A small class-conditioned image flow-matching model, trained from scratch.
Model: 4.85M parameters, 48-pixel images, arch unet, norm groupnorm, activation elu, widths [64, 128, 192].
Training: 13000 steps, batches of 256.
Rows from block 7 of a small class-conditioned image flow-matching model, named by matrix and row number. Rows with one number belong to one channel. Each number is 128 + 24 x the weight over its row's rms, rounded and kept within 0 to 255. All counts start at 0. Numbers have three digits each. After the name is the row's rms in percent of the matrix's.
After each channel's rows are labels from the 100 images, of 14848 (inputs lightly noised), where the channel reaches its highest value: "peak on" is the class under the peak. Only what is clearly more common there than usual is listed. The data: rendered roads seen from a driver's seat, with toy cars, trees and houses. In brackets: how many of the 100, against the usual share in percent.
# convs0: first 3x3 conv (model.decb.0.1.convs.0.weight, 128x128x3x3, each kernel summed), inputs 0-63
# convs1: second 3x3 conv (model.decb.0.1.convs.1.weight, 128x128x3x3, transposed, each kernel summed), outputs 0-63

convs0.34 136:118159106153169155100127137144145152113135122151143079163137117141169096142077172101108171097121150112115094106106171126094117153138140143076175146107121153161139153136146135142149135120110119
convs1.34 094:131142178135143152137138161134156132159152132177130101127150099046119141130164156104137119091137136146086111113194144112139106137149131156108110134105074113127096107110118109098144093099118143
peak on: road (78 vs 35)

convs0.93 087:131091129125124156084138123130148133142116117109127083090117116089128121124131156114141126125139118121097116104102127155136105110117089157133126145090205138155086087124150136127181115087110128
convs1.93 097:104155143132123126106124136133118186154138102152089160162144162102114143137100155124092100093107115087141125085132087161141118125131122080130127140126139105134142124163139147146131151129108082
peak on: car (49 vs 2.4); truck (36 vs 4.5)

convs0.103 083:124128128145108102109144155144146106090108126127094133091121130093130107130152132151091151111102100143118084182094136099135105133128084153138123122112132114161106071119060145162143162140122158
convs1.103 099:110073133159164152139112093093104121155132134099151146169113112129122120142115137088161111140137142107126131131128141173123158116139165127119123145129094117089128184104185131119132136158129088
peak on: truck (78 vs 4.5)

convs0.22 099:118131131104134109101118133115124125087103123124145150119095106104116094137093122097170133118158110124123119165111138123104126137097123119180130125106143154131117133129132140143084093091118103
convs1.22 103:117115095092105104176126096143176138109141112117115110124109169138124161124166132147146097069127089153096135111150108126084160125120136123097151150096124088118143167116120137166117170153142131
peak on: house (28 vs 1.8); dog (25 vs 0.2)

convs0.65 089:092177097110111164120088153133146148137137116113121105112122156134130145149150061164128132164129132123121060100109123104159123142130150127161153107133134110143088113165103099127144108157152122
convs1.65 082:105087163126106120128152185150141109126131127144143129112143098116093151100129221103128137107092141139138140134130132143119150120115106126140122129152086130162124145089100151145147162129110123
peak on: car (50 vs 2.4); truck (48 vs 4.5)

convs0.50 113:124117104121105120126075090154118126135131124139117069146142116121125108127133127149115144107139167166144126149127124169132136115137141146117127111117122119062122131079138108147115113113095122
convs1.50 084:133172168129160111117130156121157101129104104125132142139102106135124166134082113120117123161137090102080157171120129115128113141120123106159112144152134152132084090159088144143111147128114112
peak on: lamp (25 vs 0.5)

convs0.21 096:091116174152123131094154159174138147166109108142170144136164136125093164125163112150119149115117099104129108139143137112125136116102121148135139128120128042084107121144108138131104148122111173
convs1.21 089:146170100113177143135089120079138100114114102109098107105127101136165073156142146126165097118147128141121128116141136151143084137136113121106106119141143164109162128096185113145133179144149128
peak on: verge (50 vs 16.7); tree (35 vs 1.3)

convs0.85 092:125142134150115139131156122123135130116085139126118100066124138144111128133155150134105092103090138123113127137132147148146093124127140104123136125140149146151126136138100139152095128128170140
convs1.85 090:127099141139056153127098127144142131135159153145125150159106112123103157119075096128148154123125104118135157141127125115116127132094119122146126120123104103122161115134173146123158147156132103
peak on: road (88 vs 35)

convs0.56 089:105135080111082127135133106130123114073056105141131133088091105126129140109095101130155085104121114134106118132112136135111147137130114095124120122112144123096151104114121118144106117109119139
convs1.56 103:100129138158155130140116152127153111174171142106102102159105147141103104121087160127101153108121153110130140118146119083136125118110146118097117163156141153110080128179098147088168093115144166
peak on: sky (99 vs 35.3)

convs0.57 088:138121129091124122101134079115154127109130148123106114134166157102158109100140119111112144177087126066140152114131099115110101122123112116132132132145159139108108161109108110159130147127081104
convs1.57 135:067136123159105120099121122110119169127144133125124152117108094110103114151112107155179151109152143131139099113135148126124171126149135075122146133134141122135121121147140164129125143140114136
peak on: car (88 vs 2.4)

convs0.19 118:174129120153115194107128156157131138164144117137142158181114127192186148140122119156152151192125148146121177135127137120135151153124136153144158138171153125147136171144153130126096143143134129
convs1.19 075:129146130107143158127142146147104143143100126167096179108128125130138143127121102141118150118113110113114153114110139137076104166105101106135072087145105119118181123095163122072098129146102115
peak on: truck (48 vs 4.5)

convs0.39 082:126104117134076092089144095132147117127096089093126119094154110122112090132078097133142129133088130131101148114081104112104116079125110105114142136115126100125119119128120167118105104126124144
convs1.39 124:116098125172139125151079173114119131095116115137125068136104138127163099085126110095127103149135086132148133136110129123121097129102143174124076125084180136142120148134130087115099087177167144
peak on: barrel (43 vs 0.4)

convs0.30 090:114139116119110142126105102147145106127124135101131132126143101134154101116159125114247136130102070117144098085131126104115148122130132112116130136132141133116086099133093108094161100111086119
convs1.30 115:147100125079149149122116162148113112131088124150127140113115155143136127155101127111068128147129157121093115156105095156121140153125116164159127168151113138141162149094118098116128102122141100
peak on: car (28 vs 2.4)

convs0.100 078:106109098141109130094191133139125082095083128089107111100055097106109078110147089134111123089159117105086137111128105154124100108118135142119129115089136130097147131111105143177097117150117143
convs1.100 090:135161114161107118122132137115148183128164113114112094147132165120145152122092105133105095142144133184108066152161121110143116099115126105157103180162106152150079114134120159133121129126097112
peak on: road (100 vs 35)

convs0.102 087:150098097104133141100064143160147136063131142152132104125138131129162100159120125153151147145154139147149092120115155129105119138122102108127138108152139142108107113156119101152169129159102086
convs1.102 073:103152113126137160103135139081122138120141102107139139113124133120145112131144149110125128097133129160141156139092114117124149115109129118110096157091130127158171119114133123067133123087092162
peak on: truck (82 vs 4.5)

convs0.37 112:178126077124165161108110136145106145115133120142132128151131087179124143124150138181126136159099146103151153145097141133178085124113117141126148104154104152108134186151122147170130121122149065
convs1.37 076:142133111106152131138160118136123127103089142107115110169096151128130113104089140173113105147112150087157100100086146150162150111123079094130182115169123116134147150146114127121100079133133091
peak on: sky (77 vs 35.3)

convs0.61 110:119149064173116120162136116096155162145130116168125139179137100112153125146142132157119116121146144125154128134122130087137130109090108117123098115126108134153134098142140157082112143135093149
convs1.61 087:162096117132145136135131160129159119150113121130162121107156133182113121146094139084120115101100130093108132141106140133075167136115143136135091122126146105122158124116161147111132170127145130
peak on: verge (42 vs 16.7)

convs0.76 091:118109128139137132107147116102161132114122156151113113144129176131198109133145097142170125132058097065120127099136097133136109135167093130126138123144141134138130158117144108121123145101096102
convs1.76 122:133101103127117179150154105145079122119117122109119119149124108118111137103130151099097167147178165141132112145111153154152165089091139122122153095139114164126090152102118123115112121089124157
peak on: truck (47 vs 4.5); pine (31 vs 1.1)

convs0.70 094:117116137115076123133130097123126144111088109130089128117128097124119142139141116149144124116089154067150157115116103123139175130109112086087128161123132081065149129131150150168109122117115166
convs1.70 119:157124133137168145139105160126146110103110168158133115170129147162110119099132138127105122140149076166144141125113152137128095098136120127163072136120138145171103102119146096120129141121094101
peak on: car (100 vs 2.4)

convs0.122 106:107118141133119084151094140082133157060134123092163129101156089150111129128121144138146102087106139155145107175137158140127105133131131122066082082137121110075137135141118131163085151157117120
convs1.122 085:104122140125153117097152125139136129141137095140101150151099114083149088125137090119077152128116124084113164080120088120120114128114150111141183150115106153128091077134144102110153097138114140
peak on: car (54 vs 2.4); pine (34 vs 1.1)

convs0.52 110:143128135129130083101121123101135118101120144134081135096155115128127123142120174114144100139093132155184122130124113126133097150133115123113125181135133113131139089178146121129088094130151138
convs1.52 102:149137076128128130136156133122110148164142117124151157112104120120166137126147088148089143130153119112105140143156121137079143107102138122110132082139138138145114140102126130120150124127097099
peak on: road (100 vs 35)

convs0.64 108:130179168131123194160098123111157126135153153157144117144083122087108146098126132133134138097137136115107116124110106122115103104150094129114177084126126146124136183143133094155164134128098150
convs1.64 092:096064083138151063114102143178142121146133107131142137148127124150142146136091147112115116164121124187157128124184133152147123149146167157145093125142156083094095108108111112129114147117140117
peak on: truck (92 vs 4.5)

convs0.36 108:155131078119135137118130101122138118134159136125137141097141141186159129124115107154139109118140122135169132154135119155171136144135154161131194138081137098190133115095119120133134183100115081
convs1.36 085:103129087138124133135136085147105109103121179112147127148097162093144107117101096120165165136123118093112161101111111120105135098166133137138118161125171101130112127154153181175130125146137116
peak on: car (63 vs 2.4)

convs0.89 115:117134141205119124101136127121102128133163116134108124122130125118091144141138121116150117154106087160131132101129118148145147130122127123117128132112146134134126158175125146174139138126154123
convs1.89 098:166125115067123112120122146145145119123113102152124129124083122129152113101102135152095136075128098110116119124127123125138132133161108132112130136148087134171108098098148112124078098119124097
peak on: car (65 vs 2.4)

convs0.125 082:073116066109113116087088089114159126131094123137101147112093118178103069099105136106119128098104140124104147094082093114123103108135095111090136133146133128129120074125122127139115157141101138
convs1.125 142:132140162149131133112128157129115082082158153128112131107172105115091170101152126133157121125099173117092140158111128117113167141112101141143122091128094165125156152175119117138126106110106117
peak on: pine (100 vs 1.1)

convs0.48 095:113130136129115149100126109125120091091084089147134144168108115146122147131155085152109148127133151092146154113155082095139103106120100083094113155135145134079142096147087085175103124147115137
convs1.48 087:125127150125138106149156130126146139159149167129126130139122137103150133114114154109124123106138114176148157164097141111104141151092141137103142141127087098106129139087109141132118102109079137
peak on: road (87 vs 35)

convs0.54 080:108115070133081130103176109103118150104107107089159141115067097139123111115114116154129153138118109168100115123107111162122157164115094085141122135121127137136092137130122157129129114139122089
convs1.54 117:122101148097100102165111126157141130110143135179070119144158140097118143139117131127110139107150136079146144101159081116128162133093143103106096136148117120167168115146133092109122086106156124
peak on: sky (81 vs 35.3)

convs0.115 080:108084132154110106107137125093116121107128149113117172162121125140131111115110072133127152110103148168161082106124111083110117110140114113141121118129110128105114087167128154150131121134134154
convs1.115 099:169122112104105146131094127117135148158146077159135107116141160115155129163130156151099100161144106082124161120109119123142149115160140114141097096148164128151106161122116078097114160145125112
peak on: truck (51 vs 4.5); car (28 vs 2.4)

convs0.20 090:102090130136109143106170129105153157142138174170149138105160122139141104121108141148112157146141111119147148077094078165133161116120103126120118149106113151150136071137142091129141100107090134
convs1.20 097:099110109092119094131117115152140098147137128140132108129152125126148180102131064163177098114082129144099141176171116132135059124130105120104112100145150145093095110147132118125132130128143137
peak on: car (91 vs 2.4)

convs0.1 088:116138109136151131090126126152128087109110184125035157114156102127136134126086152177134141106110142133125127107134122141124111169113133108117127128168125111128144106173087118149139129147126126
convs1.1 085:148118137134068107158132148140134155135134085086153078091048123136185133101172136104117141133142129121142097144126118129103177078137118176131104137077132116127103121112128121120129151135124156
peak on: verge (97 vs 16.7)

convs0.84 098:124113136107160110104159094128160113144084123106096156097080114101119131119100117109134106134095112134155127137128154131106118122144106137128136136120110137158133101110120129145123101108122137
convs1.84 136:092133094164064166086087125127151130104122098126157069139137119114169137104121161106131121087139124120131153114136117145151127108142130111127148121128130109068131111139124125109119160152130134
peak on: pine (93 vs 1.1)

convs0.68 086:102097104125124147120121106135151136158108110141133071140101119086148113136103153136148136089139124128098092137155061154138096145124114115141120136114138089127146094147096109113092144136134126
convs1.68 108:129144169165125107130148096069117117102153144129093167149148134152097146140165134112142079142152124129129145108105175108107188082158078128144129133130132152152112136100150125155136125152132106
peak on: road (100 vs 35)

convs0.106 106:117115100110099103097135092110126078136104130114171120136118134144160118114095132138153105115077127113099143102106116137091140150156121087111119113131143175125121090095102110138106134145122123
convs1.106 109:155160130145208146112117124139133161109136134128170117144132126115128129132124158090108136131163133144099075116176163134203147126106114130116123131099112115164166063124174115148184148111108133
peak on: pine (83 vs 1.1)

convs0.44 107:129077142099108096106102099140086127118103114112122109100121177109069134090117120115091145124116135144090138160155172158165174114134138162201152182123114146153163130098120139108162142116115125
convs1.44 076:140166102146158154175137141119140146128151141118156115111159089189118136123115176132163115121169116139147108123139057109098130117134145086121164139146157102127113139109110122169129099145152096
peak on: verge (68 vs 16.7)

convs0.23 101:143121182121173178149148170141161126153196177155139119155129128127110131187130145145112121136134133158126157160151134163117143094094150164162116115142128168161089131134139138157106174125163158
convs1.23 084:153123106140072096131147130161132085166105116106173126113159131117181112127070139137147111161107117091113098123119100109132100175157139111080101142143082068092128127125098127118117073142104138
peak on: truck (49 vs 4.5)

convs0.114 091:111152090106127102112095149142110107114102130105104111093129079129141148142127095092112172100117143158105140106125119119092127105110151106147139105127170158084145159092132153118143085137105144
convs1.114 113:158092157143074141095110125132137132142143123125144124167132143164105160130142149138137131135116136145177125121094126112190147131154098161136139111113100103106125081138165119153152088155166103
peak on: verge (45 vs 16.7)

convs0.33 094:104126103095081111064135131123130117121094115111123091237104108144120114081112091143155131110104118100077112126118126133152128094109109112106157139105125154112119141118127150127128138115059112
convs1.33 132:139125121097117122159103083110149149109152160121127188067129134136131116136172120159131135121173123142128136105161120152089124144134171125116105123166138139119112108131101088122105102109112186
peak on: marking (52 vs 0.9)

convs0.24 084:100114076113146100132141104134140101095114080137142140154134120093146108132111138088119189111130142130142084129125143143135167074124112140030158135122123129149136114151145106149127102092123120
convs1.24 092:131152143083138119103143158137051111160151158114109108130092144081114089096092126179172099126126134128113104117114068091116119124083131149176133117147114142101139123110108118076125124110115103
peak on: pine (42 vs 1.1)